config = dict(
    image_size=64,
    translate=0.12,
    weight_standardization=False,
    blocks_per_level=2,
    upsampling='nearest_conv',
    lr=0.0015,
    beta2=0.999,
    grad_clip=3.0,
    batch_size=256,
)
Rows from block 3, named by matrix and row number. Each number is 50 + 15 x the weight over its row's rms, rounded and kept within 0 to 99. All counts start at 0. After the name is the row's rms in percent of the matrix's.
# conv: 3x3 conv (model.enc.1.1.conv.weight, 128x128x3x3), inputs 44-65, a 3x3 kernel for each
conv.21 089:42 56 60 36 59 58 42 62 49 52 56 56 53 56 57 53 52 53 52 57 53 60 63 55 56 58 49 46 48 46 46 49 46 44 46 44 68 89 67 55 61 46 50 58 51 34 61 67 30 60 38 31 25 39 61 67 64 60 54 55 46 40 50 37 69 67 42 76 69 36 48 45 53 50 47 60 69 27 43 52 23 58 47 52 43 50 40 43 62 52 75 77 67 77 76 61 65 69 58 35 40 38 38 01 24 42 25 34 63 66 34 18 06 14 28 31 29 37 36 24 09 07 31 31 19 44 49 53 44 59 67 55 44 41 42 46 61 70 63 68 59 84 88 70 59 61 62 58 49 47 60 51 53 50 58 54 62 91 66 50 74 63 71 78 62 67 54 47 64 56 56 58 66 62 52 61 54 49 43 43 47 51 22 35 70 33 32 57 47 38 40 59 52 80 77 58 78 48
conv.22 083:45 58 52 39 56 56 44 57 55 80 80 79 77 74 74 79 74 80 39 39 34 48 49 42 50 51 44 60 60 65 60 58 63 60 61 65 45 31 18 47 63 47 36 57 57 44 48 43 36 40 49 33 20 31 35 28 25 36 39 33 52 54 42 28 38 32 41 52 37 40 45 26 66 56 31 60 46 28 57 56 46 41 31 25 54 51 36 42 48 32 66 66 52 83 85 73 84 89 71 50 34 26 54 37 23 57 55 33 19 27 39 31 31 42 44 30 50 48 21 46 46 24 39 51 40 55 26 39 41 24 35 39 49 42 35 65 55 62 53 44 55 49 47 36 54 45 36 52 53 42 46 50 44 32 64 70 33 60 77 38 58 71 40 40 44 46 53 51 50 59 54 31 32 24 34 43 33 38 41 33 49 59 42 43 55 28 32 62 44 70 51 53 74 48 34 74 43 31
conv.23 107:59 66 41 58 54 34 50 78 29 40 36 53 41 22 29 48 46 31 49 52 55 45 47 53 46 43 49 46 51 50 45 48 49 49 48 47 56 53 41 53 87 57 46 50 69 47 33 20 61 70 00 35 50 34 45 59 37 15 72 60 17 35 73 50 45 66 60 48 63 56 57 63 46 21 39 60 32 24 60 73 30 36 63 52 21 46 76 48 21 37 60 83 82 45 69 78 36 40 53 52 38 45 22 78 89 39 04 47 50 55 38 44 69 37 29 37 38 49 42 73 52 86 61 15 60 64 48 47 41 62 49 39 55 54 42 44 68 79 43 34 90 45 21 20 52 58 59 44 44 55 45 32 44 41 58 84 36 42 71 58 37 50 28 72 60 22 49 74 31 21 58 59 50 59 46 51 53 48 54 65 33 35 84 58 28 72 64 52 42 82 32 34 62 66 10 33 91 52
conv.24 098:58 43 40 62 63 44 51 53 47 37 51 46 45 62 49 44 44 49 45 40 50 38 29 43 43 38 50 59 65 62 59 66 62 60 65 59 59 52 57 57 34 29 59 63 47 59 47 47 60 43 43 51 82 69 52 48 51 50 08 41 40 21 19 61 51 51 58 41 46 50 51 70 65 75 72 56 36 89 52 47 56 54 43 41 49 17 37 66 70 65 53 67 64 60 63 71 59 68 65 58 52 44 58 70 00 66 35 18 34 50 43 27 86 56 51 63 69 64 64 43 79 20 72 36 42 56 73 61 74 72 93 48 59 56 63 32 25 44 28 30 53 49 69 58 32 29 27 36 25 14 45 44 35 66 71 66 73 52 58 77 73 78 31 38 36 51 04 26 65 41 32 46 41 49 43 31 50 42 43 57 41 06 50 41 18 33 70 30 31 41 44 25 27 43 32 38 30 24
conv.25 113:38 48 58 25 42 48 35 34 44 44 42 36 47 44 44 48 49 46 45 42 43 41 36 39 42 36 41 49 49 47 50 48 46 50 49 46 30 29 40 42 41 50 55 55 58 55 50 50 51 27 47 51 44 50 27 26 34 26 31 33 32 30 29 62 45 45 65 37 41 79 52 51 62 63 57 71 41 46 70 60 58 47 47 52 42 50 52 61 52 59 60 63 62 56 55 63 56 54 55 47 39 45 24 35 44 45 42 51 46 40 39 40 40 23 40 27 29 53 51 45 31 37 42 59 54 55 50 46 58 55 40 42 63 50 41 61 68 59 67 72 48 51 43 37 41 44 50 39 41 46 46 44 49 61 60 61 57 33 50 60 48 62 27 31 42 21 30 36 24 22 29 43 42 49 42 42 45 49 48 50 53 61 43 62 56 49 69 63 48 56 56 51 58 49 46 47 42 41
conv.26 112:63 76 65 41 59 74 51 43 67 38 31 19 43 44 24 32 44 34 47 39 44 51 42 36 48 40 36 45 47 48 52 52 50 47 50 47 41 42 63 57 38 44 52 53 52 56 55 50 52 60 33 51 40 45 42 52 52 38 49 54 36 48 48 49 35 34 65 64 31 55 55 31 56 28 34 51 70 33 45 41 30 41 43 49 71 37 59 58 43 51 54 40 41 74 65 42 72 62 42 57 66 75 57 25 89 41 55 68 57 56 57 39 20 54 53 63 64 35 50 46 35 46 51 44 47 39 36 45 62 42 31 62 64 55 59 58 62 56 32 42 69 38 30 63 62 51 55 50 34 51 45 36 52 59 41 69 60 70 41 36 44 43 50 44 52 36 49 59 30 50 43 48 54 56 58 68 55 59 56 53 38 34 77 51 19 58 33 44 36 57 44 49 58 71 48 68 42 44
conv.27 109:47 52 48 33 48 55 18 35 50 52 65 65 45 34 49 54 38 30 42 42 44 39 44 49 36 43 49 39 41 45 34 40 43 33 35 37 43 40 42 75 84 50 58 80 72 61 50 42 80 78 56 73 60 52 49 54 46 42 75 52 27 59 71 55 43 41 55 49 57 49 38 61 40 52 54 42 44 36 34 52 53 42 48 58 46 85 92 41 50 93 59 56 52 59 66 71 49 55 72 46 52 49 29 64 59 40 41 70 65 55 59 81 77 60 59 32 35 39 71 59 28 60 54 22 60 57 64 49 39 60 99 59 45 47 63 58 70 67 56 74 90 29 36 44 63 71 71 64 70 70 63 61 65 52 74 70 45 83 98 34 26 62 63 73 48 47 68 61 28 31 51 67 67 64 66 72 82 74 83 80 58 31 55 37 31 34 57 20 24 41 32 64 60 37 41 68 84 59
conv.28 118:45 37 37 51 64 51 42 33 57 33 41 37 44 47 50 46 39 41 45 38 38 51 44 33 56 55 43 36 36 41 34 33 37 34 34 36 73 58 69 51 40 42 42 63 55 45 46 59 29 37 68 38 52 70 84 61 66 90 43 32 73 88 56 50 47 43 43 48 50 53 62 58 64 70 54 51 64 55 32 36 35 61 52 46 49 56 53 35 52 63 50 56 56 48 59 53 38 55 48 55 74 23 62 60 38 35 66 48 57 41 51 52 59 76 54 58 75 58 50 55 71 44 37 46 45 51 37 27 48 67 32 35 57 78 43 39 43 30 41 77 62 50 62 69 61 63 54 56 63 50 53 56 56 50 53 46 52 64 61 47 71 60 61 59 66 85 93 50 77 88 59 83 75 75 77 60 56 69 69 65 41 33 43 56 51 39 33 52 32 56 68 68 62 40 59 82 58 49
conv.29 115:41 44 54 45 61 48 42 63 31 54 56 51 61 53 47 46 36 50 37 43 47 44 49 48 51 49 47 36 41 41 41 43 40 40 37 36 40 42 45 57 23 37 80 73 69 69 73 17 78 48 00 67 49 44 37 59 75 25 43 78 33 48 64 47 56 67 53 73 69 66 66 60 55 71 45 60 56 36 46 08 30 25 45 77 51 74 66 77 89 57 37 46 56 50 64 70 55 69 63 66 76 88 44 19 61 39 24 48 37 15 13 71 66 42 71 76 74 63 78 60 53 42 59 43 19 66 52 47 50 51 26 55 66 47 57 44 69 72 65 86 42 63 47 28 60 56 61 61 41 52 60 53 54 43 60 48 49 67 44 43 39 50 60 43 53 43 28 74 47 47 88 44 61 64 49 58 55 60 56 55 47 71 53 60 50 35 60 40 31 43 57 61 66 97 40 57 08 00
conv.30 092:49 66 82 49 60 87 42 66 84 82 85 84 77 86 87 85 88 89 58 62 59 66 69 62 69 70 62 51 51 52 49 51 53 49 49 52 58 68 46 72 86 64 71 80 72 37 35 45 27 45 35 29 29 27 46 52 41 57 60 50 56 65 61 26 53 37 43 76 59 46 69 51 46 35 28 46 55 37 39 54 40 57 48 42 70 61 56 61 61 58 55 63 57 68 79 70 60 72 62 46 50 48 48 56 59 45 55 51 42 33 32 41 35 46 36 32 40 41 43 40 42 58 61 39 58 65 34 29 27 36 42 28 41 39 32 74 56 83 77 50 77 56 50 69 67 60 58 68 60 54 60 56 59 36 58 55 51 85 80 38 74 69 53 65 60 59 68 60 58 76 69 33 37 22 37 47 35 41 46 39 52 49 36 44 50 39 33 34 42 67 51 45 58 56 60 54 57 46
conv.31 105:44 57 59 54 46 39 55 46 45 48 44 52 40 22 44 51 50 58 37 42 39 51 53 44 42 37 34 32 37 37 26 32 32 28 32 34 52 50 47 53 46 36 29 47 36 35 24 38 43 47 62 55 61 65 72 50 50 40 52 48 16 22 29 63 66 56 63 77 64 63 52 47 35 30 26 43 14 19 43 53 42 45 64 52 57 66 66 66 42 48 45 46 48 64 61 53 58 48 48 61 70 59 32 16 29 46 54 49 35 19 37 55 99 78 64 58 54 35 39 48 25 00 47 52 58 48 63 78 72 85 88 71 31 29 56 50 61 50 56 68 65 41 30 26 50 49 51 54 55 54 50 48 43 54 62 56 68 72 67 54 57 48 66 53 54 53 56 55 41 29 29 61 62 52 57 58 56 54 56 51 48 51 49 58 29 33 46 43 37 64 79 59 72 42 21 27 41 45
conv.32 088:46 35 24 51 43 40 53 44 37 60 56 55 47 44 48 42 40 45 58 63 59 74 80 71 80 84 72 58 60 66 55 57 62 55 56 61 54 63 66 55 62 58 41 51 49 56 67 65 68 83 75 67 74 67 51 52 46 58 58 52 63 64 58 08 45 50 22 65 63 40 68 68 50 59 57 60 77 75 56 71 62 44 46 51 51 53 50 49 46 43 99 99 99 99 99 99 99 99 99 68 57 59 53 32 43 61 45 47 51 41 55 42 29 54 45 41 62 51 32 45 34 21 39 34 36 43 38 35 52 37 38 49 40 44 56 32 38 42 31 29 40 51 51 56 57 55 54 58 51 48 59 52 48 26 33 20 39 60 47 44 63 54 56 51 43 49 48 42 52 53 38 42 56 57 40 56 54 44 56 54 59 35 32 58 39 39 60 58 59 56 59 64 54 51 59 55 54 65
conv.33 074:34 31 32 44 27 20 52 33 20 55 52 53 49 45 49 45 40 43 40 28 23 53 40 28 60 53 45 51 53 53 50 54 55 49 53 55 60 58 52 66 65 50 55 61 50 62 68 48 66 70 61 67 71 70 56 51 45 70 63 51 66 68 56 62 58 42 72 71 43 65 67 61 57 66 37 53 71 30 51 64 59 70 69 69 71 71 70 63 60 64 84 87 75 98 99 91 90 97 91 62 55 68 55 45 60 48 38 33 61 66 72 51 58 76 55 62 68 52 56 51 38 43 31 32 33 25 48 45 45 39 39 43 43 47 53 37 46 47 30 37 50 39 30 38 63 62 64 63 65 66 63 62 64 57 48 30 68 66 31 65 62 51 60 55 50 63 62 58 57 58 59 51 49 48 50 51 48 45 47 45 40 38 49 49 49 35 54 57 48 44 47 38 47 43 41 47 43 37
conv.34 087:56 52 48 47 60 63 49 56 56 49 46 50 31 36 47 23 28 40 75 96 94 99 99 99 99 99 99 39 45 45 43 44 40 37 32 29 53 52 44 63 67 51 59 62 54 45 43 50 46 56 63 33 38 46 46 44 51 51 58 59 52 62 62 18 59 69 37 98 96 44 87 85 67 57 47 66 69 55 72 73 48 38 32 30 53 52 44 54 50 33 40 44 43 44 50 43 41 45 38 55 56 52 46 33 42 51 46 55 51 44 45 53 27 31 46 30 41 42 50 40 34 33 42 38 51 53 44 49 45 55 54 50 60 58 52 46 43 46 55 55 53 65 68 55 55 44 43 56 40 39 57 45 46 29 59 63 46 92 96 46 73 70 42 39 44 46 48 49 46 56 48 45 52 49 51 58 52 54 58 50 35 50 37 36 49 43 35 60 58 75 63 52 79 63 56 89 61 55
conv.35 122:53 64 45 38 58 66 33 41 57 50 38 25 56 56 33 52 57 41 47 40 52 33 25 41 42 35 54 43 40 46 43 37 44 46 43 45 39 43 44 31 45 63 51 64 69 45 59 47 50 77 59 56 68 64 55 41 21 54 49 28 54 62 62 87 63 51 91 48 51 80 69 75 45 58 58 43 57 74 37 43 59 69 80 55 38 49 69 34 38 55 45 46 37 41 43 38 42 49 43 46 44 47 50 36 51 38 58 47 47 49 47 47 35 49 33 39 40 71 55 67 53 54 58 51 41 69 43 48 61 27 39 53 51 35 53 80 79 58 61 58 51 21 22 37 47 53 43 41 59 62 44 53 59 56 62 78 65 40 55 71 58 53 54 59 39 45 58 45 29 44 54 63 46 40 59 45 39 54 63 65 61 56 65 64 54 35 65 41 17 48 41 49 40 44 49 49 41 46
conv.36 083:59 55 39 57 53 48 59 46 43 49 46 50 38 36 42 33 33 35 71 83 78 74 87 79 63 73 64 60 62 69 59 59 64 57 57 62 53 71 70 37 48 50 20 30 30 55 71 69 57 69 65 49 46 50 52 55 53 50 55 50 47 50 46 10 53 57 14 57 55 18 34 31 50 64 58 39 59 46 27 37 18 35 40 36 32 35 30 19 17 23 99 99 99 99 99 99 99 99 99 58 39 44 61 40 43 78 72 61 52 39 52 61 46 61 66 60 68 53 34 42 32 25 34 42 44 36 47 47 63 46 49 62 52 50 60 28 25 31 38 37 45 56 60 60 46 42 36 44 37 34 44 37 36 14 35 26 20 51 41 10 26 21 56 53 41 45 49 39 44 43 32 30 43 43 30 40 37 32 36 35 61 46 36 44 46 45 42 52 55 56 43 53 60 47 52 65 59 61
conv.37 108:48 37 35 57 40 35 60 43 37 31 30 38 19 14 29 15 14 25 59 65 63 66 73 70 65 73 69 40 45 48 39 46 50 33 39 43 93 99 96 93 96 84 69 74 67 63 62 61 72 76 70 66 61 56 85 78 69 89 83 65 91 92 84 46 55 53 58 73 66 67 72 66 71 76 71 68 75 64 61 67 68 71 78 79 75 89 89 53 55 62 65 85 68 83 99 93 64 92 74 57 47 28 58 35 26 48 43 36 43 34 48 57 46 58 56 59 60 60 57 45 50 48 44 42 56 51 41 30 37 46 24 37 47 41 43 73 72 83 71 73 86 72 80 99 99 93 89 95 81 80 88 81 82 70 77 53 79 90 68 68 79 61 79 74 64 72 80 63 74 84 67 83 90 83 85 95 89 80 91 87 46 48 42 42 38 43 47 38 41 58 59 64 53 53 59 53 38 45
conv.38 100:36 32 13 50 42 28 42 31 36 58 52 42 55 50 45 45 45 47 58 47 49 73 66 62 91 87 76 51 52 57 51 53 57 47 50 54 27 29 30 42 24 31 48 38 43 57 48 61 63 57 55 90 90 71 51 34 17 54 39 23 56 55 46 63 32 14 64 54 38 81 85 65 34 42 32 41 52 40 58 55 47 46 53 37 55 62 40 66 53 42 50 56 42 68 78 61 61 72 59 53 93 61 42 67 57 33 40 42 70 60 81 69 51 64 46 34 51 42 47 08 34 38 15 26 37 28 47 34 47 40 25 38 55 38 47 38 56 40 28 48 44 21 26 38 50 42 41 45 38 40 49 41 45 59 45 18 70 61 27 75 75 44 40 31 23 34 42 35 39 52 48 52 44 35 51 47 39 50 59 51 56 78 82 61 56 73 80 63 55 66 72 63 60 40 33 50 27 24
conv.39 102:41 39 33 56 33 34 55 18 09 38 40 30 22 30 26 28 41 29 82 64 39 83 61 31 66 46 21 58 65 66 52 60 67 45 56 65 54 39 37 57 48 62 34 38 55 53 59 57 66 53 36 51 32 46 44 38 21 49 69 45 45 70 64 45 60 22 83 86 21 57 54 20 44 39 47 48 56 37 42 43 35 56 60 53 77 67 65 38 21 49 57 70 54 86 97 72 58 74 64 57 52 67 40 57 85 65 63 55 46 28 49 21 32 69 41 58 63 38 43 37 20 49 24 45 45 44 56 52 73 51 50 64 55 57 68 58 53 48 45 20 43 31 20 34 53 39 45 38 29 50 42 37 57 46 40 13 82 78 27 43 41 28 41 39 34 37 61 61 35 57 50 50 58 44 52 62 46 49 53 53 74 49 62 68 45 55 76 61 56 53 32 46 35 27 31 39 35 38
conv.40 089:51 42 32 53 49 41 54 53 42 63 61 63 53 50 55 45 44 47 68 72 68 74 80 75 74 79 73 58 61 68 56 57 63 54 54 60 61 72 75 55 66 66 41 52 51 60 71 69 66 80 76 60 66 64 58 58 57 58 62 63 60 62 65 27 61 67 36 67 70 43 65 70 55 63 64 56 71 73 54 66 61 49 50 56 55 57 59 54 51 51 99 99 99 99 99 99 99 99 99 58 46 50 55 35 40 67 55 50 44 34 44 41 31 47 50 45 56 42 27 43 28 19 36 32 35 44 40 39 52 36 35 49 40 40 50 39 37 40 46 40 46 65 64 62 66 60 59 64 55 53 66 55 52 42 53 47 49 65 65 51 64 65 55 50 44 50 48 45 50 47 40 49 59 62 45 56 56 46 54 54 65 40 35 61 46 49 61 59 63 49 49 55 53 48 52 54 54 61
conv.41 089:51 44 30 52 52 51 52 42 43 54 53 53 36 37 43 31 34 39 56 65 59 80 90 78 83 93 77 71 72 78 65 66 70 64 63 69 42 47 41 48 52 42 32 42 38 51 63 66 65 83 76 67 73 65 33 25 21 42 37 27 39 44 33 04 36 38 15 68 61 29 67 63 31 46 38 41 70 49 40 62 45 19 20 17 33 38 24 25 20 21 78 91 73 96 99 86 86 99 77 67 64 55 47 27 36 50 35 36 56 50 68 52 34 64 49 38 61 70 45 39 40 29 36 33 35 33 43 41 54 43 44 52 44 51 61 16 22 26 20 15 29 30 26 37 27 25 22 30 24 21 32 25 23 08 19 04 30 61 40 29 55 45 45 38 26 42 44 32 39 51 30 27 38 34 30 42 36 32 42 37 44 39 19 45 43 28 43 52 46 53 50 58 44 32 44 44 33 45
conv.42 108:67 54 46 60 51 51 53 38 32 11 21 25 04 28 33 15 31 36 99 90 55 99 87 49 81 66 35 56 61 60 56 60 58 50 55 55 61 51 37 64 57 41 43 50 47 56 59 49 60 57 50 33 28 35 64 49 42 68 55 39 59 55 42 87 99 55 92 99 53 59 63 28 50 44 22 56 36 15 57 39 35 48 35 20 64 37 28 31 32 26 63 55 38 60 52 36 47 40 28 23 48 56 28 44 58 41 53 57 56 50 55 49 50 61 47 51 64 48 49 43 41 48 45 49 66 53 61 71 73 72 83 75 79 73 70 54 51 39 51 47 40 45 44 24 49 32 30 46 30 29 46 38 36 51 88 50 69 98 61 50 64 45 55 43 25 55 47 23 45 43 16 40 45 34 46 44 29 44 41 31 70 58 47 65 67 45 67 75 55 35 35 54 29 29 48 39 35 44
conv.43 109:73 69 51 66 70 75 54 70 73 31 24 26 51 44 17 53 48 25 38 58 71 16 40 70 22 33 61 31 36 46 32 33 44 37 35 39 44 51 69 37 48 80 57 52 63 52 64 76 55 23 69 57 58 53 78 60 55 66 59 60 62 64 71 50 38 70 49 11 61 62 38 61 37 72 63 31 17 72 66 17 68 78 80 78 50 67 99 53 61 90 73 88 86 59 80 95 57 70 85 53 46 21 56 69 25 35 54 42 55 44 34 63 57 28 40 63 41 42 47 31 46 53 34 43 35 36 31 42 75 40 20 50 50 37 41 71 58 44 60 73 49 42 60 65 70 72 69 64 70 73 66 67 72 59 82 97 46 31 90 65 35 60 65 73 59 63 72 68 59 63 72 67 58 67 69 57 60 66 70 65 42 60 57 32 39 65 45 25 42 56 46 56 54 45 44 48 49 42
conv.44 096:41 52 40 36 54 54 38 46 51 53 52 55 38 48 61 27 41 59 81 84 65 99 99 87 99 99 88 43 46 44 43 44 39 34 34 32 62 58 37 71 70 46 63 74 60 53 49 43 58 75 53 44 45 35 48 38 47 54 46 51 58 62 60 43 78 66 74 99 91 71 99 85 55 50 42 67 82 39 58 74 40 47 35 24 67 65 34 62 58 44 65 66 49 78 79 49 65 68 44 43 40 54 25 01 43 41 26 43 52 53 63 38 32 56 46 40 49 40 34 29 19 24 41 19 40 43 26 38 36 29 39 44 37 46 42 46 47 49 52 53 52 68 66 60 62 42 40 62 39 37 65 47 48 33 60 41 59 99 79 54 87 74 38 36 33 44 50 36 48 62 35 57 62 55 61 65 53 65 64 53 42 41 33 51 51 44 49 66 63 73 70 63 62 57 71 56 47 68
conv.45 097:65 66 60 59 61 54 60 48 61 50 52 56 47 34 48 45 35 41 49 64 73 42 67 81 41 67 76 49 47 52 53 49 55 53 48 53 51 72 54 32 44 37 21 32 36 42 22 30 62 53 46 52 50 48 51 49 46 34 48 45 27 50 47 44 33 54 26 38 58 35 48 46 40 45 49 16 43 33 16 44 32 59 74 62 40 63 49 28 36 34 59 88 77 66 99 92 49 82 73 61 69 61 49 51 34 33 31 24 38 28 32 85 58 41 77 59 56 58 67 27 38 28 27 37 30 39 50 29 47 60 37 43 42 44 41 58 56 57 65 69 52 52 43 49 36 29 28 22 21 31 20 21 30 62 82 64 33 75 53 23 58 31 60 67 55 35 53 48 19 50 54 40 35 39 28 31 38 22 28 31 60 65 62 50 46 43 47 44 33 65 62 50 70 46 35 58 30 21
conv.46 073:61 52 31 57 45 25 60 55 39 63 61 63 55 50 47 51 43 43 60 58 64 63 66 74 72 77 81 46 50 57 45 48 57 44 45 52 34 53 62 33 45 49 35 36 30 55 38 51 52 46 64 64 61 59 39 48 48 41 50 49 39 44 42 65 51 56 64 48 67 72 71 73 46 43 54 40 42 63 47 54 57 71 71 70 62 64 76 66 68 64 85 92 90 99 99 99 86 99 99 54 71 51 65 71 44 53 44 32 61 64 41 55 55 31 56 49 45 49 44 36 39 27 17 29 23 20 31 29 49 18 13 37 34 26 47 44 47 34 37 50 37 32 38 31 63 63 63 62 61 60 60 54 51 51 47 51 53 46 57 48 50 45 28 34 35 27 27 32 20 20 26 57 58 61 51 57 59 48 57 54 78 64 62 74 62 61 84 57 52 67 53 31 71 51 30 62 35 18
conv.47 084:51 39 39 57 47 42 54 43 36 66 66 74 52 52 69 54 52 65 84 94 88 98 99 99 96 99 94 50 54 54 51 54 53 49 50 51 43 42 33 43 45 33 30 32 34 45 40 43 41 39 39 32 25 29 21 23 22 25 27 27 26 31 30 21 53 54 27 69 66 22 45 36 57 50 27 54 58 22 62 57 33 38 31 31 48 45 31 39 43 35 40 43 40 42 46 39 38 39 37 53 53 48 49 48 39 53 48 51 57 47 56 53 41 57 59 49 51 50 40 44 40 28 31 44 52 49 50 51 45 55 58 50 56 57 49 39 34 35 48 43 41 61 63 45 43 37 36 42 35 34 42 39 40 37 55 40 41 72 62 32 46 44 24 23 24 28 27 28 30 34 32 38 46 41 41 46 42 40 40 33 44 41 30 39 48 38 37 59 54 54 49 45 57 50 42 63 49 38
conv.48 098:42 33 33 48 44 37 32 37 43 40 36 32 45 36 48 32 36 51 66 63 50 59 40 22 42 18 14 32 36 36 33 36 34 30 32 30 52 47 45 53 36 41 69 76 65 60 91 53 69 17 26 58 54 54 60 51 65 55 45 57 60 76 75 65 75 80 79 56 26 64 40 41 64 99 58 62 34 17 47 27 51 70 68 46 61 57 40 55 61 48 60 70 50 64 49 33 43 40 40 45 14 21 34 29 54 38 40 44 25 25 50 57 94 81 66 70 41 25 22 42 25 18 50 31 37 56 47 53 54 64 52 47 64 60 69 32 29 50 54 76 71 54 55 49 68 54 54 66 59 62 66 70 77 57 75 73 81 64 15 48 29 52 67 54 64 58 60 70 59 57 65 70 67 65 68 56 52 67 63 67 40 39 73 55 41 58 53 54 66 55 65 67 49 71 47 59 46 52
conv.49 087:90 90 81 87 88 78 77 70 66 68 77 72 60 75 80 53 64 71 70 59 42 79 64 38 73 57 34 78 77 80 77 76 80 74 76 82 75 55 54 81 57 60 84 72 75 75 67 68 73 56 51 61 49 50 64 43 39 74 56 43 81 73 55 58 62 39 68 70 38 50 51 23 52 36 43 55 31 39 53 33 39 53 41 40 74 56 42 57 48 43 58 47 36 67 54 36 60 50 38 41 50 48 44 66 62 53 66 58 38 39 50 32 30 49 36 37 49 68 62 61 65 77 66 65 79 64 25 24 26 27 26 22 32 29 23 31 41 45 34 44 43 32 38 38 54 47 44 53 50 48 49 49 50 70 53 41 79 68 41 61 62 45 79 54 45 83 74 53 75 75 56 26 26 17 27 29 17 30 29 17 42 46 31 39 56 48 31 64 53 46 51 60 50 39 56 54 47 58
conv.50 116:48 49 44 52 66 36 26 63 69 34 33 34 38 55 48 45 40 38 42 47 48 41 45 46 38 40 44 33 33 31 38 38 40 35 33 34 61 79 80 46 44 61 68 59 33 24 58 70 11 47 87 29 37 79 58 70 65 77 37 51 77 65 34 58 64 60 49 51 58 42 48 52 62 46 39 68 74 41 52 55 38 67 49 62 82 22 39 44 56 53 53 57 54 58 60 54 54 54 48 61 42 50 70 69 53 81 53 13 28 50 38 05 58 59 33 51 68 55 28 51 94 63 43 77 48 18 27 25 25 52 69 42 75 78 51 77 39 46 68 42 57 51 99 99 71 66 68 64 64 55 64 73 63 52 42 22 45 72 53 33 71 64 50 47 61 77 60 27 68 95 39 66 73 64 60 52 69 67 55 59 54 58 54 37 64 52 41 53 44 52 45 51 21 49 99 57 21 55
conv.51 112:57 58 65 43 50 69 28 41 75 26 27 28 35 45 37 50 63 57 79 72 61 64 44 39 45 24 29 49 47 45 49 46 43 51 49 43 65 57 61 60 53 59 53 49 44 55 49 43 47 28 25 40 28 33 83 91 86 69 74 83 60 50 62 99 99 66 99 54 19 63 20 14 64 49 49 53 19 50 57 28 40 76 60 54 56 23 42 48 35 45 72 68 62 61 41 42 43 24 32 38 47 59 46 50 50 52 62 54 58 64 58 53 64 44 47 50 47 55 44 55 52 33 49 53 43 47 33 39 47 29 31 31 30 36 35 69 76 81 65 61 72 59 52 61 69 69 73 68 64 66 67 62 56 73 89 83 74 63 45 52 28 27 76 83 84 74 65 72 68 50 59 57 54 42 52 43 32 41 30 25 71 68 97 67 64 80 77 69 49 47 40 41 50 59 61 54 66 55
conv.52 082:51 41 46 59 43 39 61 46 34 70 70 78 57 56 74 57 52 69 65 73 70 79 88 81 82 89 80 57 60 58 59 63 59 56 59 58 44 45 32 50 48 31 34 32 29 54 43 50 55 51 50 36 27 33 24 21 18 24 24 24 23 25 21 13 43 44 23 69 65 25 55 46 57 48 22 56 57 08 67 62 30 35 32 30 53 50 32 42 48 32 31 32 33 38 41 36 39 41 38 56 62 52 50 57 49 51 50 48 54 50 59 59 49 55 55 48 51 50 37 42 49 35 40 51 54 45 56 61 52 68 67 59 68 66 54 36 33 34 42 39 39 52 56 36 41 36 33 40 32 29 36 32 31 28 42 30 37 70 57 28 51 47 27 25 24 30 26 28 31 33 28 39 47 43 41 50 48 44 43 37 36 32 22 30 34 32 25 44 46 61 52 44 62 57 45 68 55 45
conv.53 098:62 60 56 72 73 69 64 78 76 64 69 67 58 70 71 52 63 65 39 38 45 44 48 54 56 60 62 72 75 79 75 78 84 79 79 82 36 40 45 44 43 40 52 43 37 66 82 80 58 81 80 72 91 87 56 50 48 61 57 52 69 67 64 21 19 31 20 29 44 30 48 60 43 56 56 55 78 73 65 83 77 48 43 46 46 48 47 54 52 46 16 28 34 25 38 41 35 47 46 54 65 63 48 59 63 34 36 49 61 55 38 58 47 35 52 51 47 31 33 34 50 48 45 41 35 48 34 38 40 33 31 36 42 36 35 20 22 30 08 21 31 10 27 35 29 32 36 35 38 37 38 36 36 31 30 29 30 31 31 45 55 49 43 46 38 58 52 47 57 51 50 12 08 15 08 12 15 13 20 20 35 27 24 38 25 37 37 24 38 45 59 52 41 59 49 42 52 45
conv.54 103:42 43 69 42 36 65 17 34 58 41 53 50 48 75 69 59 78 81 68 60 45 65 50 30 64 43 29 56 58 56 59 59 57 62 61 61 59 36 29 62 35 47 58 38 44 58 54 48 61 26 04 48 62 50 51 52 56 38 29 57 34 07 22 60 69 41 76 58 21 53 34 21 62 27 50 51 24 52 38 23 34 43 24 27 59 15 22 49 46 23 58 52 39 65 48 32 58 47 36 61 46 66 66 34 60 63 32 50 71 52 36 63 17 06 67 44 50 62 55 52 44 51 36 62 30 44 64 44 42 54 22 42 60 28 53 60 61 65 46 27 27 42 30 09 48 37 42 43 25 30 46 34 28 50 60 46 63 59 21 41 32 29 49 44 50 50 20 36 45 27 29 48 50 43 52 52 39 53 34 29 62 42 37 56 38 00 68 44 00 52 30 29 49 56 52 54 43 63
conv.55 083:95 89 80 97 95 83 90 86 76 73 80 84 65 72 77 58 61 69 51 49 49 54 51 49 54 51 47 71 71 74 71 71 75 69 68 72 64 56 55 67 58 57 67 63 60 66 67 67 62 64 61 59 68 66 61 55 51 71 65 63 77 75 71 43 48 55 44 48 56 39 47 51 60 52 51 61 56 55 59 56 55 50 50 53 54 53 52 50 50 43 45 48 44 53 56 51 55 57 53 43 48 47 44 50 49 44 46 50 35 34 40 38 42 44 46 49 53 41 41 42 44 46 50 40 42 50 23 18 22 28 22 20 27 23 21 18 29 35 24 35 31 28 40 37 52 49 49 53 51 51 52 51 51 55 55 49 57 55 45 54 59 45 72 67 62 77 71 68 74 71 67 12 12 12 15 18 17 17 23 21 39 42 38 43 45 40 42 47 43 58 59 62 52 53 58 55 55 60
conv.56 094:60 64 61 66 67 46 59 61 54 59 64 62 65 66 56 51 48 45 52 55 50 62 65 51 67 64 45 65 70 75 67 73 78 67 72 73 48 55 43 60 55 43 52 41 32 55 55 57 67 67 51 55 66 50 47 53 47 50 53 59 63 56 48 40 46 56 56 82 66 67 82 56 42 54 65 37 51 53 30 52 47 28 41 53 52 54 58 38 33 39 47 63 63 63 77 62 61 63 48 27 44 58 37 39 70 17 36 55 47 63 49 50 91 66 55 93 65 25 57 68 42 57 74 21 52 46 51 42 51 48 47 48 45 52 43 18 32 28 17 49 35 47 58 39 29 25 32 42 33 41 40 32 35 27 26 42 46 62 46 66 62 39 58 48 40 73 44 65 69 38 54 25 28 28 23 40 34 29 33 22 44 24 37 47 26 49 37 33 57 49 66 59 41 75 48 42 41 52